From a checkpoint of a small image captioner.
Model: encoder arch efficientnet, encoder activation relu, decoder width 192, decoder layers 7.
Training: muon at rate 0.0017, 9400 steps, batches of 128.
Data: trained on views of escape-time and Newton fractals, 145000 training examples.
Rows from block 3 of the image encoder of a small image captioner, named by matrix and row number. Rows with one number belong to one channel. Each number is 128 + 32 x the weight over its row's rms, rounded and kept within 0 to 255. All counts start at 0. Numbers have three digits each.
After each channel's rows are labels from the 100 images, of 14976, where the channel reaches its highest value: "responds to" is what is common among them; "patch colour" is the nearest of a few named colours to the mean colour under the peak. Only what is clearly more common there than usual is listed. The data: views of escape-time and Newton fractals. In brackets: how many of the 100.
# convs0: expand pointwise conv (encoder.blocks.3.convs.0.weight, 384x64x1x1), inputs 0-63
# convs1: depthwise 5x5 conv (encoder.blocks.3.convs.1.weight, 384x1x5x5, trained with AdamW), a 5x5 kernel
# convs2: project pointwise conv (encoder.blocks.3.convs.2.weight, 64x384x1x1, transposed), outputs 0-63

convs0.58:168143098133149154130180118117094144117147169146168127120139170192155078111147157130151101165130178175170139132182101070095112109133104204172176112118161091162113170171076121103117084146146115
convs1.58:102076158099081117141125103137121116179141151093114083164144089060089098121
convs2.58:083177096092127188066130143138099118187165132067174162140118160130129119208142142143104091117113094140159107121063127112124062118121160128122082121100140115117133101106152076111157187119138085
responds to: earthy (64); tricorn (32)
patch colour: brown (53)

convs0.366:133117121140098093101173115127144086192138080076165135085086097178162074150153182099136091107156191051100153180121192100151105126120147143131133157147132167126107124131112131089107143132081114
convs1.366:108142165199159115092121110150159172102105110136154121082098147159193115091
convs2.366:129118134094190114109096207107103085132152125138130136167131173091121127106175173100086112119114112092132116125098100070075153132157154161079085142138150106186185086078138077162125119083157123
responds to: Mandelbrot set (33)
patch colour: black (94)

convs0.291:105086158080090043144107109153120157102141140104135074140078102175145129124095107077110122111129097082188199121120093113115162099103177138199102136119128123081111134160141100185126118110102144
convs1.291:133125120123125135119109172115124100141224086135138200157092120130131085090
convs2.291:087053105186102035130116141122141116063111170108111101128153039137123110108123123137123156122133115177164143118169117137170115077129132157094145121102081090138119086147168171138127178115108114
responds to: dark (34); tricorn (33)
patch colour: black (80)

convs0.143:183118131106144145145141148077109029160073092118102178112190111127100108162136119119168145147094114091101142184139090069148125167103133106168167143139061140145145142088133110147105180145136146
convs1.143:121100107132124118194192168144112123183135116071136196152136092123109119123
convs2.143:091074175117139109117137174096117155128085112118199144100124176124121128148100097117166155135113206143107103155134116110091122134136178094161140106079127124106125136085114058079118229135153146
responds to: warm (88)
patch colour: brown (52)

convs0.132:140128087176143148132145110153114181129121059075074106152089124148140099132096164130157143101108140175084163125161193152113051149075101098101120148151158135142120137116133079061081114149091160
convs1.132:103106121079119122162141156125138182236167113118159147114111111113117103113
convs2.132:090079072218144145167105175151156141210151121172116125154093140136146141122122134119187126128130144098059136124145100161145177159122168114121132102176151092120132101177083104170102116163132131
responds to: Julia set (37)
patch colour: black (98)

convs0.136:122170092100069121144161156095110071076066189119157148142192145128135175137167139152093132129151132194122136119106128108098125160082099144080111189171096142155111137140127098117157128102132057
convs1.136:133138113068093111084149146102076132114142096090181182177138149097091110127
convs2.136:102131111111095088174131167151147086142118122132129134156153162111093084197119112046126161183060153113187131075116129107089106127148143159128107131117157088080162136132123069158179153102122176
responds to: dark (58); vivid (32)
patch colour: black (73)

convs0.121:105143095133175098109166026139140091076097125081094097108094095077134119089173126106159100164111102116105104081147159124115163114155076148115179120189135107102125124131126143157101120124179074
convs1.121:133142108097118152102112128111110077062096131140124088076124143182190165159
convs2.121:134125145159176155145216148161148162095142143153145069125145111076175146097086160103133085168147123135108137103182129091127131123084062104067193132130117115092150118119122084191134127161150142
responds to: tricorn (66); vivid (34)
patch colour: black (60)

convs0.337:108144127115143133128076158105117149108102126186097163143119118110134057090155106099106141079106105114122156094081070171121091081163109081109146146077067106148165143134145055111171121188095103
convs1.337:144113113156161129095169114095112081101064116131085120110174138098157070172
convs2.337:156120115093115108127124135191177105160108108186128154126137136158165141085100158125084121131131153091167109152146131143146175151096164134006105144093182118155116113161155051157106098145130117
responds to: grey (45); Mandelbrot set (30)
patch colour: black (96)

convs0.59:163093094138119158149142121068093161112156095134073135136125173105174107217194118113086144144125147107149135102176149103145124144113112073129108176130106165058072196156119118117107134153138136
convs1.59:137110140137094092151173198176072124169132159106104107109158117084084116122
convs2.59:077097118151214151137083135074133135182099088084132147080070133142080104115117114118153106129140132122099139096119113104109076101065117118165159158103147096126109128097072116132082085158133063
responds to: pastel (97)
patch colour: white (41)

convs0.37:114132162156097170208123137106164108118151097122142146177121187117175159159175078148097135122098120106172232122152140096084182132142077134150116121122126138160101169122156150145148115111071121
convs1.37:087144088144132104107147126143125111224174133144142151125099166148081086099
convs2.37:125118096160142120113053149131115191139148130144129128059090098117120152169129129082126100175069121184154155156165072118108133034139100133099152134099151149110118072146162093143173121107135095
responds to: tricorn (50); vivid (48)
patch colour: grey (38); green (27)

convs0.381:145111077082148128144106132154090085096181139125088124143117128150155125169174131102110086145131139094088210159223138167090168132152167160140101099145123141115077168180141114172159110114138108
convs1.381:081115103079114148130079088135136122139106105152158189184100081134173144154
convs2.381:155089099125151121186164185168173087209133111132129112177165113110154087091071118137124192179166114130128148122174113140089120129137149144153117095105156169150129173142130180126152131094084078
responds to: cool (41)
patch colour: black (81)

convs0.349:111164128120191149131146142165130137154156085164114110148106083075123097104106169111132173138150144149171110154134145099119056113081102167203100142102134127091069143160135178130088177158169076
convs1.349:153150119127139197200176136118135099160140122114137153199136165153147162145
convs2.349:108146151088071133128079099118155120097151096147096130079080135140073151106144157170147116103103171150092205111121146142106117078147153121092163119029102103164129158155140143149145122146126197
responds to: Newton basins of three roots (53); grey (49)
patch colour: grey (35)

convs0.268:120121112073142114081156148033156101168127108083099050123041151121135144126136144134093183145108147147098107111116088136136103087121078156149164196145113102098121124138091091153127154131108118
convs1.268:115126112126142114164206194158156158173176145147170166138114153156116120107
convs2.268:126119168186125142141090152158168086128153121156135200120139106115132100095082183150146074163197122099147123118117133109076165083171122050097150156130144165170103066118138092129135113151157149
responds to: grey (41); Julia set (30); tricorn (28)
patch colour: grey (34)

convs0.155:124191136115164105061164130146106146121128147153132133158095196104169081131165160144139137132120115083113127132067068179178138104142160125153085118132130097099138108213073084127173121145093132
convs1.155:142101073078135138110114088128154152175113123164194211116133112137121126114
convs2.155:100121133098114109150155130147150186164108117185157169177109162162132142096110104128203132090179141138159091119163170178158128137150162096157058128142149160114140110146178186111138184077143157
responds to: earthy (46); grey (44)
patch colour: brown (61)

convs0.262:118143129119171139196133169121187109075139167130124177143136163115074116157111126139110177138147158212115049144127108108128145116102077117100159154121149104121130160117138081090127106208158089
convs1.262:088132139180125089107145161170091115110137129146139121069074157158170109070
convs2.262:099172136094133193192139147107149111153112176105182165130154112158119089066070106123101191112129162183145116138128136166167090154125095122113113164102180167133064134154157108143145145082128100
responds to: grey (42)
patch colour: black (61)

convs0.232:087151083127133165124148140106193149093144169123137111097155123100096123188122118137089134122179142137141060117132145099086134146138111169149140196092187191189146124129107089147144129117181199
convs1.232:124095165110140088121174099086127137183102083123176196098088122118119115105
convs2.232:107098122125149131113176182099145143119171196053149126090107120087076092193102107099153077163103106143160115100130156172167176091138153165117121146121142086121115135135184184104120166124161143
responds to: earthy (50); tricorn (28)
patch colour: brown (53)

convs0.172:151150116158106133098201072115157111106152077156107142151126121141096097104114153153124162154102145114098196192189071122119162122163129114121116112161079146164163183153206096115106162142153130
convs1.172:143118090138108101190216148067139145153176106130119122113119122086155118123
convs2.172:115139129051198124094105173110121154222099137142158128138124134089136134116154095170137135129127084173100102108086113162119102140103138146198189092153139103108116148169100055129102106136109146
responds to: warm (50); vivid (44); tricorn (27)
patch colour: orange (28)

convs0.75:100048100148098065158147064148145162111137089108089215180127169139113103142136172163105113144118134102148145155155141079129142119129102121133145103095171180072112104082160142157149164119134153
convs1.75:152079119133104122109147135136077154209117078106149114104097132158075101166
convs2.75:092115092125166048114092156120101180148162135130109151150076082126147068144080130123090091123041165115130148092118076117154114100111170102102167156187140163122111141147112077150157136146108111
responds to: pastel (73); Julia set (25)
patch colour: pink (39)

convs0.221:164111072150091168100090164143159086111047073095115082095151133169132148146126153148115177129126161120130175173179165112144116149098160099135156161157140145058121091140093097107134173145144172
convs1.221:149102147174157118113116151206163148112140171175174089092105139166134140101
convs2.221:107100178174171090138106135139073071128127141143137173205170107112128134172144189128142118116171120099169094157123135110090119153161128148083141138161174095168155110092120106135112071211131128
responds to: Mandelbrot set (30)
patch colour: black (85)

convs0.169:131140161139116098174143058107130105094137122094120172129126092122105130120162159152128157165080097181108139148064154143157109092166179197127170192154151129152160146075088110183160083128137146
convs1.169:143089089148103106108153182119117114186196102099114173131082140136102090149
convs2.169:157101099184113123138171106126164197103098076151164160157117130110128079143096140127081125127140172136193142190073138125157105130142174182086159107150121140128117156133148172185141157137059105
responds to: pastel (37); tricorn (30)
patch colour: pink (29)

convs0.46:111120097142148144175098132100097100131108161130090151138124117165136130152089069113148177109134174103158098101132112104122192120172194127103104208117166165096143051164144162126089117099183160
convs1.46:091094095121129125138133046110069154191098091122076141129104126114120125107
convs2.46:114116124074150159179109163107130139094093176145049174091118076107130143124106099134155100140158112068118139176158161084180122096116157089167109176090108110167123079164114135165144094122162167
responds to: cubic Julia set (39); Newton basins of five roots (33)
patch colour: black (64)

convs0.286:098109133190108137098102124191143118137077142073106118151092095123113126179136130097152101133140146074083095111139168130060137085121099124097156065139131089091105193119146133187132134148188087
convs1.286:117079082132111135146087125118146108198200119123103172128137127113117075087
convs2.286:161110143175133180160137146202102095133134116150118095108136151136120141115110089083107117155130112142096097067164180106115066163104096129099064081194128150153146090126127146114219111139104116
responds to: cool (37); cubic Julia set (31)
patch colour: black (72)

convs0.20:096135106079136069155197076085109095079122123112162118124151135117163110122163126185065147108116135145129151177071139150105182147106094084130150111148109165115046135110122103109190163137142114
convs1.20:135105132134142141101095098122126094096067106123068093079069126088093089143
convs2.20:122088112143063165162197091128144113128112121030105059074159162140126161118111131130160182146129108127129156135128143142128142213145142090106115133122133171158124158115136086091115106094181108
responds to: Julia set (28)
patch colour: black (73)

convs0.234:130128175190181105128081157124175085152129145182104078142117147147150113146104063099114134179162121124125084159147106166150088151074097172140131188153149135108088158136194073114144156109136125
convs1.234:115082098099106075123183143152092181158138137093134160068128119135076105127
convs2.234:089091123084134089117095123106134153115113133164128193159147168179111110108119081098111116130137140107148114153131151127134157126171160176097093149078196140170082142138180135066160192074069137
responds to: vivid (37); Julia set (25)
patch colour: green (30)

convs0.182:123128106105135132167149105155099130095136143143089118095120090146075130067097178116177063112156110146103176113109121106154134114134110097083090135092152123184122129118148146085056117080157226
convs1.182:149127099110136121091145128082094154186145072112129181172115136114062092106
convs2.182:140105122092152161136163106128149105148126140138157107127169080089120120123084097142087081153115124156128144140096087090149042085132189141122158107170122101222093159201150089145120109167143143
responds to: Newton basins of five roots (44); cubic Julia set (30)
patch colour: black (74)

convs0.382:102103123155148104171098147133178124126122140139189085090163123147131161103067167167136092137119129109132132160165135151134086110139092109157063066091129164105158137198171205131174093133117163
convs1.382:101107097130115151186104157145122131176186158122114208171174138118135144122
convs2.382:106191172148167161132170107151085141058211092071130133118182155136097186147107153118083142110103122179119094154054087130138117121127140103117121161130122116142114100108179134159113133143129175
responds to: tricorn (66)
patch colour: black (99)

convs0.249:138130117078114113170071129116121118114069156088132087158106095117106169179103148099104149179158065105095125103139102097134128146121116187140117189173160139092101159175139150156180155119122206
convs1.249:101095140089148118160162139171108161174165159117168173183155104153099109086
convs2.249:164116110187157075127190116091162194164135149083120107114118099083113161099108139137147101097080156152155160126111124135080110160194130138158105110119148084138089107139152083091078098088094185
responds to: tricorn (53)
patch colour: black (89)

convs0.245:152124148158160178168102114081131184131101120132152086101129181157083107096101150131174135070132164086202132117144105094149160088107116137120126078104066107135152184091160093168130162098097151
convs1.245:124124135108158181165120180121128143187206138112106155172094140103144169124
convs2.245:132171121082113121109144124126107071101115140161121152112132141106127142111108106126164200206158067150067119189126148179119127101127150101171169084137131093065145088140105086118117189108143173
responds to: tricorn (40); vivid (40); warm (32)
patch colour: blue (32)

convs0.240:102160104189107178106157186057158143135090091070134100104111119127142192141203155182122142082137087102119181120140116187128127111134124072110126122102105111070121115096166111148141113112114128
convs1.240:108114128115087115137150158102095129233130128136103170123105114162159077099
convs2.240:147115105144166118095126141113169167142114072109157068129088168141136111097149081164139121139113095128111178152135124107085132062101185102067110208161170128131192101189123115146139168126126104
responds to: vivid (59); cool (41)
patch colour: blue (46); cyan (34)

convs0.146:165126088073130113147122150122085124111125168110149150154125161116091079121107152130126053174115116114135183089123057137122139078130087108205154181131102163180107095122116135135169094193144158
convs1.146:144132108153188144100109141151140099054095136129070108063151144102099139152
convs2.146:104127105137159159122100123120139195149142180151142107143086135187131186108149141167064107070156125099106093137084077164138160150099166133098127090060166172176123141148096074113136126082129150
responds to: pastel (56); tricorn (43)
patch colour: black (85)

convs0.157:177102146124152167108039120139117143195131134126132066080119136064166137140152081161135098093108119151113183152136109129134123097099162092127144118106118095186161172129180153146116159099087072
convs1.157:124103063081129145101122096102092156079108085100104108084111090159099087124
convs2.157:148101167097129129154108136161138095079132168134133116133058088143153031148152132138188116146118087133152109155140095136148106190115124161128128092136136074135131175154121091206073173094102135
responds to: Mandelbrot set (47)
patch colour: black (87)

convs0.310:095152160181114129141085151124147070138143108086135126109147145071157052116172106104170094099141156131151107105107122111140101098119176137141122173131108137066140132121070118178079097195202126
convs1.310:098111145173163075104149165168145143132143115166137150056083134116086101092
convs2.310:134118120144205108179176198103163185116144107129132159217139139104142096137154172101085152109135093108106057118098132079114132043165152139144125146137109154119149125129140096098141098127124144
responds to: grey (50); tricorn (35)
patch colour: brown (48)

convs0.72:097112121128149122134091106170117069181118174133115079130110126137151122094120176070092136160130129144102122107117038107175126132132113134118158139047143153093100117192097157176161121113075184
convs1.72:096133103106139149129114133148126165174148132146196201148066123118119113071
convs2.72:196078123166134099107149162084130213068139099106111148092153109110089169114123153127158103104127145116165179099129156075122070135167140120183135136167127111113149061094103160120126109095152165
responds to: Newton basins of five roots (54)
patch colour: black (68)

convs0.151:173106183095114117155144166093196190171127147146094154139085111148092086142156065116094149119174146214118093112127073151070165132093154105169152105140115130109129130108095140154109131115160143
convs1.151:119104091118130128124110072078127159144126076087118182161160077074149155115
convs2.151:121123155140146122106144138126084109182156139084076161153105174111078110111111060097131091074122170133130094121096107097072132136171195082123078104163146121145091168107156070136111114177169109
responds to: grey (80)
patch colour: grey (37)

convs0.39:156106155125144048112140191084067132077122136183119148157141104118124152181101153141153142127139183131134081073137117146104090160146070158176069133101102164105099115110110139110083163164138157
convs1.39:062070057081101141140119103087110160169128112119136174158125153126120129133
convs2.39:173096160133090066135180151098144127139063116127139167133099136122101151140121137109089154089130168082137072085110114162099100182067091087150144175083090118144166179074153123127105154158151134
responds to: dark (96)
patch colour: black (66)

convs0.237:149161114157142105120104111123135138113137160137104144152179081164149170119144102066166083160132056158159175140085137158112171169081106083097188092110096110175142139125142138158041142112109129
convs1.237:096097137131168089073087123134080071143102149084132128129179093101133160162
convs2.237:108167099129187085131149167146182124139098112129123159144134204130102105152074113103187079092133109127137163073143113203129154067107180122099145165102130174142084144084169107125139147142137115
responds to: tricorn (51); vivid (32); Mandelbrot set (29)
patch colour: black (75)

convs0.125:123110145134124142119140102113090178155124154126051142076120099064111123161181151119052097095149167139090160146159179124159090127108122118152087100130109165157081152081169121115119186084081151
convs1.125:145138106145158151130111117138099098082086106109071085047142146097109133178
convs2.125:150138120138138123106149144118121159120138127101145103098132115119158115146106196131177121084138146158137115156137193170168146119133157122161055170084170201076123115150158179198093073150087172
responds to: vivid (47)
patch colour: black (81)

convs0.348:106126129080135129113141063119169141103150100103117052078110102130106096149159099193099114146121167076085180086151161086128119191113123148104202133127106083092146134171106082133116151141106128
convs1.348:132114102107094094108175163142122169182167099125170189148085086106126097132
convs2.348:104151110098141164082090126093122088110156089116203073116123201167123084127116108128095088172133163096089151114139142184157167160079127159092128132120132091165115127168142078087134068101106129
responds to: Newton basins of three roots (54); grey (39)
patch colour: grey (36)

convs0.354:139093081076145173155093128135059145152094153105102154161114125170121086141137136160129092163166095199086144116125139119130129172085121169114082114134201148065112107065136128124177173134123115
convs1.354:116133146142103121113213226153136098131157155109094126112119128133129097094
convs2.354:108158186085106152152147081183161152136140162160171138156095151121127195095085128072123115104140119107108112098123125095072091137151108062178130131129114082081102124164047076109134130137115134
responds to: warm (49); tricorn (43)
patch colour: black (99)

convs0.109:157141157116080135114202129094123179118091090188205140142188135110132152141118086081127151116127124122176128131077119104148131116163141176150152149150141096101118129160153165144219158117084094
convs1.109:136127107091075114101107111084083102175139075089105182166121090135160144115
convs2.109:102097131141092076139062165048143122171121105103115121165133166138108087124111104087148086108166147113162029124125117159108105141182148110077137152147163106105088143142130131152067153168148123
responds to: earthy (63); Mandelbrot set (32)
patch colour: brown (53)

convs0.148:142082055123112106140171056078109075125129171144157162129138107098176147115127168126138135139140124135170151130145106045098109108139176135182140152174120068058102160106153142126115108133087132
convs1.148:100137074093088098147136126125063078148156125103136172197094119140156125113
convs2.148:159132060157159098149098143138130143107114126058133095149150143116126100105108082111172178116140173169203110073196095147171190128178090105149125111122159136107072160147130150151117161107130140
responds to: warm (45)
patch colour: black (71)

convs0.374:175125133159137081099135122161165107156124117081114076085149102106106143166155098163107117100133176142131169144110191096194101126114093103175174155150129134183079111111096203115113164139173167
convs1.374:135140072120143104124118110093077126193165095081111136133093112055121096120
convs2.374:079128119077090131108153120134131156138166175087099085128131108211126131105129155144166119083098145150148107140167099087171115085090123121128082114143148201134074184143098062143095113138165085
responds to: Julia set (42)
patch colour: black (74)

convs0.358:097117152083154113049081125117111169122106222166094091071090141207092098101100084155152154121115137152110131153151101113141129157135127160101176168102140125134088084119135129136095116159147094
convs1.358:132123110098120114137161151108085145170170087098070067079115170149098109103
convs2.358:068127119121117161147125146131168061097078160167150092097133072088128064129147143104106127131142111139153119129181119092170119110188147082137068188133094090142115177166145164103166103125176138
responds to: cubic Julia set (38); Julia set (33)
patch colour: black (68)

convs0.210:093124113137160164104142144114112112173106119134110118094152089132142078134085018158150151111127104115171101108135144106099164167136142126158114166136157094166087077170145172078132122046155172
convs1.210:097067080124101104130142130080094150187156063119118134106099116107082116112
convs2.210:108138111101149119130083149141164106043121084150089139148106028125124124162112131096147101133164120081166141155195126117123116098134161075171116167113120101143106122212170103128166115105110155
responds to: cubic Julia set (35)
patch colour: black (84)

convs0.242:092114175140147107165135103161141166140170092090119119128108125152152250104123083123092114108151136092097103074096134159097101140181090112108143087131145115120104173168136198103152105110112160
convs1.242:146129097097136135112180156070076125173178091117099160170125095098124139088
convs2.242:162106132128192124084155069166151089107090122086136122138106171102101165134153152129117117062116134126145073074091072132136126090112085091127090077126131086193120140123141198101121096091145104
responds to: Newton basins of five roots (46); vivid (33)
patch colour: black (80)

convs0.281:130136143170117118063174178070153150114150133067101053127123128190147125130171154183081163145137116053143165150090159099126098131129141112136120130106147120073097146143169136076091107128108103
convs1.281:100132137109118129132185170130137143211206140097146169149135112105121110097
convs2.281:087101160153149106077086144121141086125117104121147102096078168129120105066035113153114122143116124123087158130187158178141134070116158083114146071137182136116135106185108150190120133148108122
responds to: Newton basins of three roots (53); Newton basins of five roots (41); grey (33)
patch colour: grey (43)

convs0.92:142120153100143145143085143115102160156096142150090134129120082175179120075148172148142087164162089163115072093087132176065109145100157156124100154112125158094059095139076109162129177119111185
convs1.92:048112081093101095141115124095161144154126137092122144092051115117116097126
convs2.92:097130169126142160169091150194102074187069129154105135148155121133149130126101129125174086157114071109153088134078133067158141155189148098108092138087161127154122147112096145186083169116107098
responds to: cool (38); Julia set (25)
patch colour: black (68)

convs0.112:093124124177052154155129127112113139122110123137191120096158109102165081120148181145118190075176135117155162159141086119148058110101162132128142147120081144167077186064128100154143135124125088
convs1.112:131137129097137106152089058103078088084055107112081102114142121129136126158
convs2.112:152098150113143170137131084157109162174151112072134126154128137158153089104052150112132131118051134135125136097196147167116150211123134095058145143165143180125060114130163151140117155120116140
responds to: grey (40); tricorn (34)
patch colour: black (96)

convs0.100:124103158154089144139154109180120074147140140054136084161114101130149183153065096105139106140098183142077120115112107119081059128068107105096106137154084126105156078118093142172126155176145118
convs1.100:139119115102066090102147135121100131183183125116135166160127134090072082085
convs2.100:162126142158074119149145122221163114108092126136095151189068116142103126118101138161173081113104084129090121095146098142136107130161112093085076075144136174146101130141169114118170063122181131
responds to: Julia set (37); vivid (36)
patch colour: black (100)

convs0.28:151173122122127117138120093101056119098097127084113104137141113145136137217192172147119124154126118093124133126111106190098201069175158140134180094131111190147104130120098110136097100131187141
convs1.28:150168142085068162095080077127131108086138095083134138150175131130110090102
convs2.28:124109139153182082102116123173086136078112132079096120156174141126160107033129171112136097131091096157178104114093140158133174190135064137168151135130184091175136098148138083146120128114122132
responds to: vivid (57); tricorn (29)
patch colour: black (69)

convs0.107:114154145193089134125188119167182127127107127148198096080076131099202103145113145137050113142140104163154088148124165139109110153140120180100142133163163095159133129098118120175152163184118132
convs1.107:073070089084122107134154141113059154191155116123104152161118114110100132141
convs2.107:091159097142113145136187142128135131111111152113205151093068160112170117130127150164096113126093117134223089126080159173067126066105069185109071148126150115124152125141129118119138137142157122
responds to: vivid (98)
patch colour: green (74)

convs0.54:074135102137065090115149152116130160088135194172172154111089157185159070143094132117102110156137087123150123153144109128136189093127135075101100175090071115099145124081149133153119129115060104
convs1.54:116123129135140072134103116142051103107092146106109041149148143123087109159
convs2.54:177172151125130164143132092129139090103140163110153157177140144106116136102107190103140124083184158115130172085146105196153179137089134092122170159062073150144128120133078129135115161197141169
responds to: tricorn (49); dark (35)
patch colour: black (86)

convs0.338:126118107152113159095152148134183088082075164133159092143133121176160117166052142155132124121112144095173112134164065168126090155163127145159103212125123126120082128167122097088150069138105173
convs1.338:101119107174150119149153145136146153132170185115112150207185097100120160161
convs2.338:082109116094147083115084113151158154072106141128127168105109063114159107143162122102155148141147159133143090185122147146156114156160046136098076094206121185093151160154134082162131127127097157
responds to: dark (85); cubic Julia set (30)
patch colour: black (81)

convs0.83:161139090143113194141130106120201117154077130142164107102139172110111145174132146136086132131126133137162102096177127062088175189199173091147098145084148156146115121172128160126111108130143190
convs1.83:148119146101133126089168087101080114198104090112100178079106139167156110127
convs2.83:126101112156148187123196146160105132156149179132123120124166113143092074153177051121154145142147136126134089108171155188191150121126125129128109167127112115190077103130137194193112149091121144
responds to: Julia set (35); cubic Julia set (32)
patch colour: black (68)